From a checkpoint of a small image classifier.
Data: trained on simulated fluorescence microscopy of cells, 97500 training examples.
Rows from block 8 of a small image classifier, named by matrix and row number. Rows with one number belong to one neuron. Each number is 128 + 32 x the weight over its row's rms, rounded and kept within 0 to 255. All counts start at 0.
After each neuron's rows are labels from the 100 images, of 14976, where the neuron reaches its highest value: "strongest on" is what is common among them. Only what is clearly more common there than usual is listed. The data: simulated fluorescence microscopy of cells. In brackets: how many of the 100.
# fc1: MLP up (model.blocks.8.mlp.fc1.weight, 768x192), inputs 0-95
# fc2: MLP down (model.blocks.8.mlp.fc2.weight, 192x768, transposed), outputs 0-95

fc1.491 [ 95 117 126 186 218 138 122 121 111 100 131 122 149 115 146  82 101 135  80  75 146 152 163 118 128 157 138 134 133 104 127 178 138 156 104  49  93 117 144 121  68 120 167 146  73 136  88 147 111 108 190  63 156 138 156 142  97 175 135 103 151 157  88 160 106 124 113 107  67 125 146 127 154 112  91 129 150 133  86  44 132 132  50 124  87 148 129 171 157  98 138 116 126 119  94 135]
fc2.491 [ 96 130 170 107 121 128 130 135 141 104  55 138 129 149 152 155 137 116 176 131 121  83  85 102  76 139 138  94 122 122 132 195 148 181 118 122 151 113  75 204 104 186 149 190 103 106  78  69  93 100 126 117  95 114 163 140 123  99 187 123 148 128 111 171  51  89 178 122 119 157 106 132 119 160 109 105 112 123 134 109 164 115 155 129 165 160 103 212 127 124 122  90 166  72 129 111]
strongest on: ring around the nucleus (43)

fc1.416 [118 186 155 157 122  64 120 136 119 150 108 124  89 133 123 100 103 100 112 125 104 122 164 109 161 151 143 133 144 137 107  84 150  76 113 150 107 126 127  91 166  66 133 141 196 154  92 140 102 126 164 129 142 165 136 166 118 150 126  99 131  99 134 108 122 142  95 163 155  98 113 148  81 116 138 142 140 156 114 111 119 169 114 171 163  60 104 172 155  99 150 108 168 155 103 164]
fc2.416 [117 151 137 104 161 142  96 129 118 131 161 133  84  93 149 177  92 136 170 106 138 121 121 131 127 104 129 135 169 118 117 115 175  75 118 135 169 118 119 174 143 143 150 121  63 122 104 135 123 163  90 182 181 125 179 154 148 195 160  97 120  64 148 127 136 145 213 124 139 109 137 155  93 157 127  85 116 140 142 181 126 120 155 116  91 132 138 142  79 153 117 161 157 121 160 112]
strongest on: fibres (73)

fc1.205 [109 120 211 142 130 129 123 150 194 131 151 145  93  40 121 109  97 130 135 126 149 198 151 133  89 184 133 136  76 116 134 155 173 179 118 141  92 134 116 139 119  83  71 148 125 109 144 156  32 156  71 176 104 104  88  82  74  93 159  98 147 122 116 165 107 111 145 119 102 123 133 173  83  76 110 155 126 113 137 121 118 147 158 127  94 111 142 121  91 128 102 175  88 164 116 150]
fc2.205 [ 76 111 113  91 116 154 167 147  64 177 191 181  84  63 128 157 149 160 107 133 174 138 105 150 120 135 155 200  84 156 169 130 169 100  97 138 162 134 192 182 155  86 126  70  91 120 148 132  86  87  76 100  92 104 149 151 150 150 117  97 140  83 117  84 126 112 192 147 132 103 183 126 138 122 123  96  86 109 134 180 117 113 109 166 196 124  74  87 121 169 127 113 129 172 109 113]
strongest on: crowded (68); cells: ten or more (68); membrane rim (34)

fc1.680 [137 189 120 186 166  89 115 165 137 170 149 199 110  91 102 122 117 133 175 152 173 144 122 139 188 132 155 122 164 131 132  50 153  96 154 107 182 109 118 170 170 155 143 131 193  91 132 132  54 150  87  94 110 137 164 177  97  57 120 175 177 203 108 149 149 157 135 106 125 151 146 151 151 135 142 162  80 158  89 119 128 152  83 134 131 110  96 143 133 110 149 135 106 133  66  65]
fc2.680 [ 82 129 203 104 169 146 147 122 112 109 114 104 118 109 105 120 124 152 107 114  82 136 140 108 116 137 116 149 181 150 143 170  78 121 123 139 115 154 121 132 152  79 125 101 133 123 133 152 120 114 102 119  71 142 215 130 153 108 152 167 175 155 125 173 136 173 149 110 148 138 126 180 115 145 155 121 136 146  95 123 124  86 150 148  92 117 108 124 147 144 100 115 157 140 120 144]
strongest on: crowded (65); cells: ten or more (65); membrane rim (44); fibres (32)

fc1.500 [ 86 130 157 115 163  99  70 107 167 137  72 107 103 139 108 173 127 135  74 153 170 118 157 114 118 163  47 120 152 134  98 108 100  80 163 222 127 135 117 126 137 194 180 136 139 167 130  62 185 111 159 119  89  86 151 111  70 101 138  97  72 208 165 122 160 149  80 159 136 171 108 152 181  87 160  80  80 105  91 111 144  80 148  79 142 151 137 147 109  84 106 131 148 142 202  85]
fc2.500 [162 155 135  91 145 163 127 105 172 170  92 158 129 108  90  66 186 173 153 116 142 206 140 131  66 167 108 131 152  81 144 130 179 119 194  92  80 158  45 116 134 172 105 177 107 135 201 157 135 151 140  98 140 144 132 137  95  84 137 102 112 134 139 116  77  68 142 124 119 154 115 151 111 106 138  67  80 136 140 125 120 161 121 145 157 172 126 100  83 151 177 140 150  76  56 133]
strongest on: fragmented nuclei (100)

fc1.355 [133 117 177 112 113 111 133 134 122  74  84 101 103 127 148  77 168 148 122 166 172 112 135  82 117 146 211 130  67  58 126 153 117 137 140 160  95 138  98 129 145 161 137 125 129  92 192 101 105  84 154  87 133  81 181 125 109 111 136 120  56 101 120 148 119 125 154 140 162 131 113  97 163 122 106 125 144 154 186 136 128 142 173 118  81  99 158 109 122  79 137 147 112 142 165 135]
fc2.355 [148 121 123 163 109 140 134 154  72 134 134  94 134 121 132 103 105 119 175 105 142  99 161 147  82 231 129 181 140  60 115 132 173 145 143 106 131 117 128 101 156 132 173 126  50 121 136 155 146 101 163 143  92 148 118 149 133 126  70 168 150 172 182 111 103 128 196 124 145 203 125 115 166 114 105  64 129 129  62 142 117 119  94 125  87 120 188 106 120 145 101 138 223 108 100 137]
strongest on: ring around the nucleus (31)

fc1.305 [102 131 153  87  40 144 118  87 132  95 138 124 150 174 122 144 124 114 156 139  96 143 154 176  82 147 126 148 143  90 122 123 119  98 124  74 145 156  86 116 161 196 184 163 145 110 159 103  97 197  87 105 136 114 117 143 190 111  97 198 161  62 107 105 140 172 114 124 165 161 100 125 110 116 143 133 106 112 172 112 157 131  87  78  57 180 124 124 126 113 160  38 145 142  94 174]
fc2.305 [132 120 140 122 127  32  92  91 104 159 133 164 127 103 131 108  84 125 148 149  77 194 115 155 148 104  94 134 167 160 213 100 154 124 169 178 110 108 159 117 126 138  96 169 119 127 133 125 180 134 128 128 144 128  89 131 168 139 128 169 137  99 149 155  87 201  99 126 105  93 140 147 150 134 168  91  89 178 161  80 132  96 181  87  70  99 155 121 157 140 136 186 192 174  64  97]
strongest on: membrane rim (100)

fc1.573 [ 80 105 199 100 129 108 149 113 130 131 133 134  72 119  81  70 149  79 155 143 130 146 126 176 137 113 175 214 153 141 137 144 126 152  89  85 103 161 139  82 161 142 147 127 166 176 214 203 171 121 146 124  86 175 110 129  84 144  95 125 156 149 160 128 108  93  65 138 174  89 136  75 143 142 100 161 143 139 116 131 134  94 113 117 178  89 122 145  44 105 130 119 137  59  90  92]
fc2.573 [ 85 171  92  76 174 168 147  64 129 167 106  84 125 123  80  98 132 123 113 161 154 141 131 148 145 142 106 163 175  48 154 185 109 170 162 118 102 188 126 170 106 147 180  94  95 126 176 146  92 133 157 115 137 121 179 108 125 108 100 143 116  99 153 132  60 170 129 116 118 124 122 130 105 162  93  83 146 122 166 127 102  84  79 150 140 120 152 183 151 117  50 127  79 195 134 117]
strongest on: crowded (81); cells: ten or more (81); membrane rim (78)

fc1.246 [146 148  89 128 146 118 179 121 135 189 213  82 125 164  94 140 142 165 142 131 211 128 132 120 108 120 138  62 147 101 174 106 145 142 114 164  90  68 122 146 117 117  98  60 134 174 159 139  62 157 110  92 160 118 144 131 142 117 130  83 176 167 143  98 139 106 137 134 138  78 123 161 201  88 168 137  94 131 142 169 117  85 122 153 101 150 143 137 100 161 107 159 105 129  94 136]
fc2.246 [107 130 112 125 158 126 140 147 147 126 133 117 136 102  83 170  85 126 123 169 154  88 128 163 133 138 123 138  96 141 125 121 211 127 144 163 147 127  98 148  90 114  95 108 134  96 156 114 106  80 149 134  94 108 140  90 132 127 201  99 155 115 124 165 119 106 129 141 164 150 138 113 117 133  72 153  85 126 152 142 134 115 149  79 127 184 104 152 165 181  64 114 133 170 137 179]
strongest on: smooth cytoplasm (70)

fc1.231 [110 153 172 111 130 161 101 111 162  97 117 128  96 114 121 117 167 122 118 134  94 116 138 107 181 174 149 200 189 186 121 161  46 197 102 118 115  92  65 151 116 137 107  67 159 138 133 184 121 123 187 134 146 124 143 144 137 107 149  77 121 124 105 119 100 114 102 176 132 135 141 102 151 169  81 132 165 175 136 104 116 124  89  39 145 118  99  92  61 173  91 150 152 141 108 146]
fc2.231 [128 128 181 162 134 161 155 172 116 147 192  95 132 110 115 120 162 155 147 141 112 144 129 116 102  91 140 157 144 176 127 127  99 155 138  83  84 117 110 112 183 109 121 132 137 125 145 141 131 196  46 100 102 144 111 146 179  97 127  80 103 157 142 127 106 115 119 130  88 133 106 110 190  92 129 101 156 196 146  72 144 145 132  93  70  72 100 156 191 139 191 171 158 147 128 103]
strongest on: ring around the nucleus (52)

fc1.146 [ 99 109 208 125 135 141 115 205 170 134 111 112  90 147 143  90 113 104  87 155 156 158 148  80  91 182 125 138  85 207  96 170 114 165  85 111 150 136 146 129 128 125 124 112  83 129 180  96  86 119 125 156 124 123 170  85  63 175 165 177  96 176 152  86 175  99 159 104 129 123 112 108 131 125 163 139 136 123 126 121 108 110 129 152 175 132 132  88 124 158 165 137 211 154  87 131]
fc2.146 [108  95 136 178 104 185 203 105  80 112  86  79 125 120 130 116  97 144 134 133 170 145 106 126 174  63 151 149  84 134  88 176 121 110  93 170 110 123  99 128 164 149 145 126 127 108 146 104  99 175 111  92 107 129 113 171  71 109 105 110 129 120 217 110 142  87 128  71 146 123 123 129 144  97 144 146  82 130  63 124 155 158 117  82 128 115 142  98 152 131 114  87 156 125 158 145]
strongest on: fibres (41)

fc1.115 [ 79 150  72 130 132 146 166 120 131  68 136  59 107 138 130 135 186 128  98 118 145 159 136  91 193 157 118 144 133 146  95  87 127 170 135 167 152 130 120  96 121 152 138 185 104  97 167 153 129 120  57 201 131 146 119 148 153 151 129 122 114  49 102  80 145 160 129  71 116 182 191 162 213 121 183 155 172 149  84 128 180 122 101 108 118 135 191 164 117 109 119 157  63 146 160  95]
fc2.115 [123 169  97 128  48 104 124 147 144 157 103 112 139 185 125 135 139  81 102  19 118 126  93  94 145 102 148 111 103 119 106 161 152 178  34 126 141 169 159 153 141 120 158 132 107 111 119 144  97 160 130 124 190 175 155 126 133 106 156 137 108 143 139 105  93  83 129 140 139 215 134 164 179 118 172 188  44 163  85  97  61 110 125 171 110 120 141 219 123 122  86 139 159 122 164  94]
strongest on: fibres (65); long thin cells (30)

fc1.622 [ 99  97 163 132 101  61 146 182 127 125  85 143  90 110 125 125 107  65 167 147 137 160  42  73  90 108 116 181  98  96 136 131  94 177  84 166 120 133 125 139 137 108 158 128 117  84 106 133 135 153  98 132 172 119  76 134 121 188 134  85  64 115 103 166 196 117 156 168 169 108 195 114 114 207 169 120 159 126 187 169  98 134 100  80 134 139 103 135 128 168 161 123  80 120 133 114]
fc2.622 [125  76 134 123 114 151 132 100 116 159 172 163  92 127 210  80 120 156 132 112  74  92  92 102 122 124  92 181 148 103 127  87 117 124 149 125 153  94 109  45 176 126 116 101 154 141 145  88 106 123  85  89  96 153 141 175 180 105  47 149 160 139 155  86 107 146  73 163 127 183 114 112 136 123 104 132 135 103 174 108 114  74 177 127 159 169 136  69 142 150 166 115 138 141  89 165]
strongest on: membrane rim (52); fibres (33)

fc1.533 [130  79 207 183 133 186  99 139 135 104 120 136 128  93  85 124  86  93 118 163 128 125 110 147 130 120 125 149 170 177 140 123 138 127 150  82 138 102 120 133 161 170 131  98 122 128 211  98 142  74  67 147  80 154 111 116 124 126  97 121 133 161 126 105 122  70 140  79 137 180 109 157  69 132 154 174 161  95 161 140 141 122 179 114 105 119 167  83  72  79 132 180  98 110 150 131]
fc2.533 [144 175 134 137 140  93 144  82 119 159  93 177 109 155  68 181  71 107 171 100  92  92 111 129 169 152 136 119 119 118 105 113  92 116 181 115  97 151  87  70 160 133  82  48 109 173  91 170  94 146 149 133 125 138 138 153  98 111 172 101 119 116 143  44 106 141 146  99 134 150  87 131 160 157 175  93 151 164 147 144 142  92 114 104 122  76 120  93  99 152  91 118 155 129 111 196]
strongest on: fragmented nuclei (95)

fc1.495 [149 166 201 144 152  70  69 147 172  95  52 114 161 174 152 104 166 126  99 171  98 161 120  75 110 135 107 108 136  69 100 129  95 112 153 194  97 145 119 156 187 179 136 126  76 107 167 140 159 151  79 194 103  80 173 108 139 121 102 103 157 144 121 100 125  73 140 123 136 185  95 118  74  95  86 119 145 137 108  74 126 139 140  74 106 121 164 137 182  98 124 105 114 119 141 125]
fc2.495 [159 162 101  81 140 107 105 126  98 150 111 150 123 120 140 121  81 185 131 152  90 125 117 138  95 160 156 159  71 122 143 122 149 170 163  76 167 135 138 160  73 146 121 116  52 150 135  78 112 182 143  80  58 153  66 119 115 106  82 105 121 177 151 148 144 187  88 148 116 157  53 126 132 155 143 139 186 181 137 140 157  54 162 193 104 183  96  78 123 150 110 104 140 113 139 154]
strongest on: membrane rim (62)

fc1.638 [145 103 181 110 110  82  75  80  89 113 147 135  91 110 127  97  93 146 161 162 128 169 140 150 125 129 118 104 156 117 170 130 144 136 141 174 161 119 148 123 157 139  99 108 126 155 124 116 164 111 157  93 154 171 177 120 148 207 126 180  78 106  83 167 105  73 139 172 170 148  75  39 123 145 112  93  86  82 179  95 151 240 133 123 109  57  85 171 146 164 144  82 197 129 143 205]
fc2.638 [106 150  97 139  67 113 125 137 123 169 141  77 154 112 115 139  93 209  56  59 131 161 135 108 133 111 152 111 127 125  91 170 138 139  97 115 126  99  75 145 122 148 113 113 109 142 121 108  94 147 118 140  90 126 180 109 113  70  85 101 145  46 144 115  78 151 130 145  99  99 168 167 188  90  75 165 120 156 180 125 109 131 121 103 169 151 119 171  79 104  63 182  77 119 188 181]
strongest on: fibres (71)

fc1.124 [161 141  94 157 125  84 113 176 133 131 114 109 120 171 149 106 121 132 120 132  98  86 129  85 164 214 155 104 126 115 111 120 153  90 143 183  98 201 183 113 130  78 114 150 182 112 101  99  52 177  69 143 131 120 106  97 100 127 139 161 138 124 100  96 135 112  82 117 183 116  78 150 143  67  94 147 104 123 164 173 105 184 124 133 117 131 145 144 220 185 141 146  87 188 147 109]
fc2.124 [132 188 113 112 134 171  64 121  83 134 112 108  78 141 130 148 133 121 138 125 130 142 182  84 120 146  82 108 160 130 132 152   7 122  80 128 142 160 116  78 123 136 137  74 105 164 162 125  64 152  94 105 158 162 128 157 107 157 179 107  85 110 124 115 144 187 122 122  92 168  73 127 143 135  99 177 104 172 134  88 133 165 111 164 146  79 113 119 117 115 123 172  41 196 150 154]
strongest on: fragmented nuclei (57); crowded (55); cells: ten or more (55)

fc1.727 [112 117 104 144 170 141  92 123 137 133 163 120 150 146 146  52 109  77 136  79  82 183 120 123 100 166 101 133  97 155  99 175  90 184 129  82 115  67 141 142 134 162 168 127  93 141  82 137  74 159 198 130 151 101  93 150 137 116 140 170 139 172 114 168  84 106 108 155 160  82 107  91 110  90  86 112 121  79  78  79 134 117 100  97  74 167 118 126 182 127 152 115 119 174 152 137]
fc2.727 [158 115 111 109 100 155 138 150 154  86  65 147 130  81 146 155 140 159 182 113 101  72 128 120  70 156 129  52 176 124 135 190 105 151 121 131 150 157 124 148 111 104 163 161 101 116 141 126 136 126 144 147 119 114 113 108  84  86 137 123  85 140 113 115 144 129 146 128  96 139 140 125 113 189 135 145 186 124 117 115 182 122 136 100 101 134  58 132 148  26 166 120 173 120  83 151]
strongest on: fragmented nuclei (99); few cells (60); cells: one or two (60); magenta stain (41)

fc1.348 [113 184 107 150  84 150 187 132 165 153 101  81  82 125 111 104  82 152 183 130  99 191  96 125 136 162 112 148 109  87 180 168 114 124  66 124 152 164 145  99 123 113 176 141  84 199  79  91 116 115  98 109 161 167 127 166 121  96 161 132 176 165 117 147 107 128  96 176 125 157 168  81 114  78 123 185  80 122 135 125 134 185 123 119 126 144 152  99 163 100  96  92 131 139 152 162]
fc2.348 [ 82 122 171 132 136 117  92 166 129 118 144 132 141  86 101 103 136  56 149 148 161 152 132  90  93  98 147 140 121 105 161  75 115 118  97 149 128  99  56 149 123 139  95  97  64  95 149 166 129 123 182 125 102  89 178 113 181 168 116 107 140 154 123 130  68 150  82 138 167  98 115 142 112 101 115  42 141 152  68 130 100 125 175 104 151 139 122 132 141 102 134 166 177 136 111 207]
strongest on: crowded (62); cells: ten or more (62); fibres (35)

fc1.701 [111 101 150 154 151 189 110 130 105 100 125 116 123  87 127 181 139 113  98  99 150 130  94 128  97 127 141 101 144  85 148 107  44  79 140 119 166 121 193 133 111 150 186 150 173  73 164 173  52 161 118 135 122 187 117 174 137 123 121  98 132  93 149 179 135 121 127 128  93 109  87 129 107 116 117 115 167 115 128  96 124 128 119 199 110 115 132 113  98 154 114 172 162  50 104  79]
fc2.701 [111  90 113 157  84 123 167  99 113 104  95 184 111  84 113 116 128 169 163 124  49 143 134 136 119 140 173 175 169 149 141 165 123 150 119 118 149 133 113 130 124 119 111 150  94 133  69 130 204  79 169 118 135 136 164 158  96 157  77 104 182 103 130  87 101 109  91 125 150 158 203  95 107 119 148 130 114 104 123 128 119  96 117  68 165 110 126 142 140 119 121  90 103 106 138 165]
strongest on: crowded (64); cells: ten or more (64); ring around the nucleus (39)

fc1.519 [132 148 142  96 182 126 146 113 116 149 100  98  99  53 193 113 128 130 137 205 131 149 134 157 122 158 179 149 137 101 145 108 137  91 109 121 120 112  89 112 177  64 144 140 125 131 111 119 139 127  94 172 133 101 118  81 164 151 140 166 125 138 125 111 136 134 127 107 136 103  91 163 164  74  99 101 141 179 129 175 127 117 155 166 143 169 105 113 149 124  57  77 137 151  94 168]
fc2.519 [134  62 152 144 108 116 114 126  93  75  78 106 150 171 137 132 141 118 135 167 119 119 148 150 137 111 141  83 187 112 148 103 122  71 186 160 117 197 113 132 112 112 155 121 135 173 111 122  65  43 166 136 115 214  80 110  47 133  95 126 104  82 126 142 128 126 148 100 160 151 133  77  95 108  91 128 117  44 172 108  49  57 133  98 125 127 155 143 107 153  93 146 150 107 133 144]
strongest on: smooth cytoplasm (100)

fc1.548 [134 126 148 110 131  72 133  64  84 117 165 117 123 147 156 134 103 111 129  95 109 145  84  80 117  96 151 151 118 133  82 175 153 110 141 141  78  40 183 113 156 154  63 145 109 190 161 135 171 112 126 141 104 120 106 131 171 134 158 143 118 132 184 139 152  91 136 141 143  55 100 139 139 154 139  75 120 125 179 146 100 104 142  88  95 184 197 145  86  91 166 132 150 146  74  94]
fc2.548 [150 124  96 160 168 153 109 104 112 158  88 117 115  88 164 132 182 157 172 154 129  72 166 133 118 104 154  97 102  88 119  26 136 108 137 144 115 118 140 128 123 174 156 140 107 199  87 154 164  65 100 103 156 107  50  80 176 131 153 138 135 140 119 111 141 111 164 132 170 119  89  92  75 140 152 112 130 145 135 185 167  95 132 148 155 116 126  92 126 151  87 118  59 152 158 146]
strongest on: smooth cytoplasm (59); out of focus (44)

fc1.613 [ 97 101  94 106 123  80 163 132 116 139  94 125 170 160 144  84 106 147  81 115  97 145 148 145 178 137 133 182 128 114  76 128 140 205 129 191  61 116 109  96 142 203 127 174 117 170 119 109 135 135 158 113 159 106  77 130 111 118 106 142 160 163 148 171 119 124 113 119 104  75 139 148 163 156 133 168 141 133  93 150 118 136 133 101 130 109 161 160  86 114 141  89 127 162 112  75]
fc2.613 [ 98 161  97 106  87 175 158  91 135 124 132 149  93 159 134 123 132 125  89 118  65 133 155  90 102 120  96 107 211 128 130 143  67  93 152 143 104 133 108  64  92  99 141 166  75  97 192 119 165 164 141 147 104 121  50 154 167 126 161 112 134 104 165 102 122  85  89  91  86 185 207  84  86 113 136 132 124  50  93 113 142 152 140 128  91 143  92  61 101  87 134 119 191 123  98 143]
strongest on: fragmented nuclei (100)

fc1.274 [ 77 127 106  73 131 117 147 171 118 152 136 119  91  55 124  96 131 117 101 164  72 129 141 130  88 133  72 175  95 170 163 161 133 136  84 115 116 196 125  78 112 129 105 140  71 126 124 130 149 131 129 153 168 127 121 135 133 126 159 166 146 187  96 106 138 125 128  84 153 119 142 116 119 110 133 120 122 162  81 154 146 203 190 177 148 172 150 123 112 138 183 143  28 122 138 103]
fc2.274 [160 130 122 131  98 116 110 130 146  80 205 155 122 133 245 125  89 117  98 107 106 147 192 143 126 129  87 117  79  70 125 153  85 161 109  83  63 149 135 106 119 112  81 152 142 145 175 103 196 144 120 183 155 112 135 148 100 103  66 129 178 146  83 149 103 148 160 138 152 107 161 149  81 131 183 151 148 141 145 147 174 109 148 138  78 160 147 149 186 127 116 123  95  72 110 108]
strongest on: crowded (54); cells: ten or more (54); membrane rim (51); fibres (48)

fc1.607 [ 91  99 169  94 203 147 149 172 133  67 170 136 135 106 139 134 126  82 157  81 158 140 181 116 114 150 140  72 139 162 182 150 118 113 129 182  72 103 130 126 107 154 119 107 104 145 116 144 138 121 176 146 100  93 124 156 189 139 108 177 149 176  92  76 148 154  87 105 107 133 121 124 143 102 168 122 143  85 115 147 137 126 147 103 134 139 122  93 139  90 144 105  97  48 118 181]
fc2.607 [ 86  68 124 176 155 120 136 110 171 116 155 140 131 114 161 103  89 114 107 106 194  79 140  97  95 143  91 165 118 192 117 141 110 148 201  42 143 170 110 124 113 116 144  86 112 129 117 115 154 131 110  61 117  88 140 150  92 110 186 115 165 162 142 103 180 104 160 150 106 132 119 128 107 131 141 129 110 113 140 149 108 104  92 100 106  99 181 178  86 155 137  93 105  85  98 129]
strongest on: fibres (69)

fc1.36 [107 117 123 121 148 130  86 125 113 159 111  93 140 114 105 114  95 142  92 117 183 170 135 105 140 116 127 111 161 126 137 106 150 134 119 128 154 178  98  70 129  61 148 127  84 147 212  93 127 125 118  97  85  79  65 109 121 132 167 185  85 115 167 171 200 110  55 117 130 117 132 135 150 112 107 160  64 110 129 114 125 117  85 143 108 142 136 127 116 164 145 107 109 172 169  92]
fc2.36 [125 182 148 209 118  86 132 112 138 133 123 174 107 116 114 170 123 110  94 150 120 133  58 131 164 143  99 142 145  79 191 187 185 129  84 148 108 195 152 189 126 112 127 102  87  92 119 132 111 110 127 100 214 147 143 166  83 131 126 108 119 142 170 153 120 185 188 131 114  64  83 116  90 134 126 141 130  83 124 208 111 140 123  89 157 162 137  44 155 157  72 125 115 152  97 179]
strongest on: fragmented nuclei (50); membrane rim (42)

fc1.187 [155  65 176  72  97 193 126 135 143  78 116  94 139 150 133 117  85 140 149  82 122  96 118  89 100 117 163 132 149 158  99  81 104 121 100 116 127  71 113 123  88 129  91 158 111 156 153 199 147 133 142 141 137 170 103 120 131  98 105 132 172 108  62 139  78 100 138 109 130 105 137  98 130 110 151  90 157 113 208  83 148 169 158  59 117 160 131 173 128 151  94 153 166 172 110 113]
fc2.187 [163 143 157 152 128 143 171  88 118 122 140 125 148 133 118  70 153 163 149 159 158 116 126  93 141 136 185 137 137 136 146 113 104 125 129 144  65 156 156 100 111 142 175  71  92  99 100 146  96  87 117 126 173 208  86 116 143 164 160 155 141 138 188  69 147 110 142  82  92 161 124  83 119 138 136 146 118 186  75 127 147 160 156 111 189 152 151 104 146 231 170 159 192 107 116 123]
strongest on: membrane rim (95)

fc1.387 [200 146  57 148 139 141 204  95 111 133 141 142 127 143 117 126 144 179 203 135 136 139 142 169 136 131 120  96 124 122 126 114  54 152 151 121 115 189 121 153 155  91 153 104  57 151 116 168 148 135 142 183 160 141 130 148 171 145 104  66 158 128 155 111 140  84 113 153 103 117 148 114 170 131 152  83  69 120 136  82 174 139 143 117 158 102 116 119 130 127 187 130  99 121 184 186]
fc2.387 [136  79  91  64 181 108 149 151 141 142 133 191 197  96 101 146  73 117 128 144 123 120 132 122 122 104 139  88  92  97 125 131 161 151 128  76 133 146 151  56  67 139  89 156 145 128 168 153  94 117 105 162 151 136 124 159 177 101 140 146  68 137  62  71 105 153 131  99 144 148 137 147 151  50  80  98 141 131 139 126  87 144 155  90 131 131  92 126 137 133 105  95 139 131 120 148]
strongest on: crowded (50); cells: ten or more (50); smooth cytoplasm (29)

fc1.662 [ 77 128 118 120  93  89 167 148 124 155 125  70 158  62 112 143 201  86  76  70 100  86 120 137 164 104  26 139 120 107 136 139 120 132 140 128 141 142 167 183  78 119 102  99 128 138 205  81 129 118 101 147 137 133  99  96 126 136 103 137 120 132 101  86 130 151 173  98 183 116 102 135 131 162 113 148 156 170 196 108 149  86 114 184 126 143 160 172 143  90 169  93  99 153 132 173]
fc2.662 [ 69 129 124 191 113 162  75 129 100  56 138  97  63 137 118  88  91 151  98 165 151 141 153 171  96 110 173 163 145  72 116 147 139 168 141 140  98 125 125 139 115 177 139  74 140 138 107 169 134 143 110 125 141 120 131 149 116 157 169 166  62 125 156 204 190 135  99 114 157 128  67  90 107 113 164  84 140  61  58 136  85 136 139 148 123 134  69 140  86 193 148  93  82 119 133 108]
strongest on: membrane rim (73)

fc1.386 [ 71  91 171 121 156 118  88 138  69 138 147 152 145  75 105 147 138 121 119 176 113 137 156  83 140 131 116  85  98 124 108 121 148 157 122 146  56  77 169 147 117  80 134  75 117 126 104  93 174  94 151 128 137  97  94 104  95  53 161 127 164 195 159  68 170  63 116  84 183  66 180 104 136 173  75 150 126 155 134  93  91 112 189 128 118 151  98 150 146 104 158 146 112 141 131 138]
fc2.386 [111 143 121 130  73  81 142 100 165  83 156  60 115 115 128  72 131  64 134 120 140 130 177  77 101 146 137  93 137 112 131 127 107 120 115 113  93 137 123 186 122 121 124 163  83  66  71 158 117 207 186  83 142 108 173 121 181 154 150 122 167 166 207 111 146 132  73 127 170  99 167 172 140 112 131  65 154 146 127 142 116 145 137 176  32 163 110 134 109 122  99 111 197 119 175 161]
strongest on: fibres (98)

fc1.95 [169 135 178 104 123 124 160 103 126 169 153 141  94 147  97 135  92  93  88 151 113 129 192 137 138  92  96 160  75 181 146  83 121 147 145 114 139 105 127 109 139 125  64 145 126  99 149  77 149 118 132 114 136 103 128  87 106 153 142 126 126 148 171  91 135 119  96 185 168 114 112 131 144 125  95 143 145 116 176 140 145 123 160  79 118 154 137 181 253 118  77 151 128  63 110 160]
fc2.95 [ 99  81 176 184 162 114  77 175 192 169 101 162 133 101 116 142 174 152  87 145  44 143 173 105 118 122  83 142 107 127 104  88 135 133 110 129 141 127 148 175 106 129 107 114 116 114  99 148  69 134 127  79 119 133 132 161 109  75 143 123 121  83 109 163 175 168 120 191 124 128 136 124  96 128 122 110  86 128 162 128 151 169 142 161 103 192 127 137  96 149 115 191 123 166 195  77]
strongest on: membrane rim (52); crowded (50); cells: ten or more (50)

fc1.605 [ 96 118 108  87 117 208 131 119 136 135 112  82 173 142 110 147 134 127 126  42 154 130 157 175 108 191 106  98 119 145 141 133 126 165 156 207 156 151 113 151 132 117  62 137 148  96  85 188 116 184 130 171 170 133 114 128 104 131 121 146  73 166 108 161 120 110 129 162 158 155 111 135  96  90  85 118 136 131 143 162 138 104 134 167 104 129 153 110 111  66 129 150 103 129 165  91]
fc2.605 [ 74 135 102 160  69 125 128 184 133 133 186 134 122 161 121 207  81 127  67  99 166 135 157 140 106  63 130  88 129 164  86 175 153 103  96 122 137 141 121 161  74  63 226 119 123 117 108 179 122 100 113 155 174 140 182 164 123  85 114 171 165 190 130 118 185 184 114 151 146 157 113 107 135  94 149  94 156 140 167 157 111 111 115  96 136 108 128  96 120 147 147  76 133 137 140  90]
strongest on: fibres (63)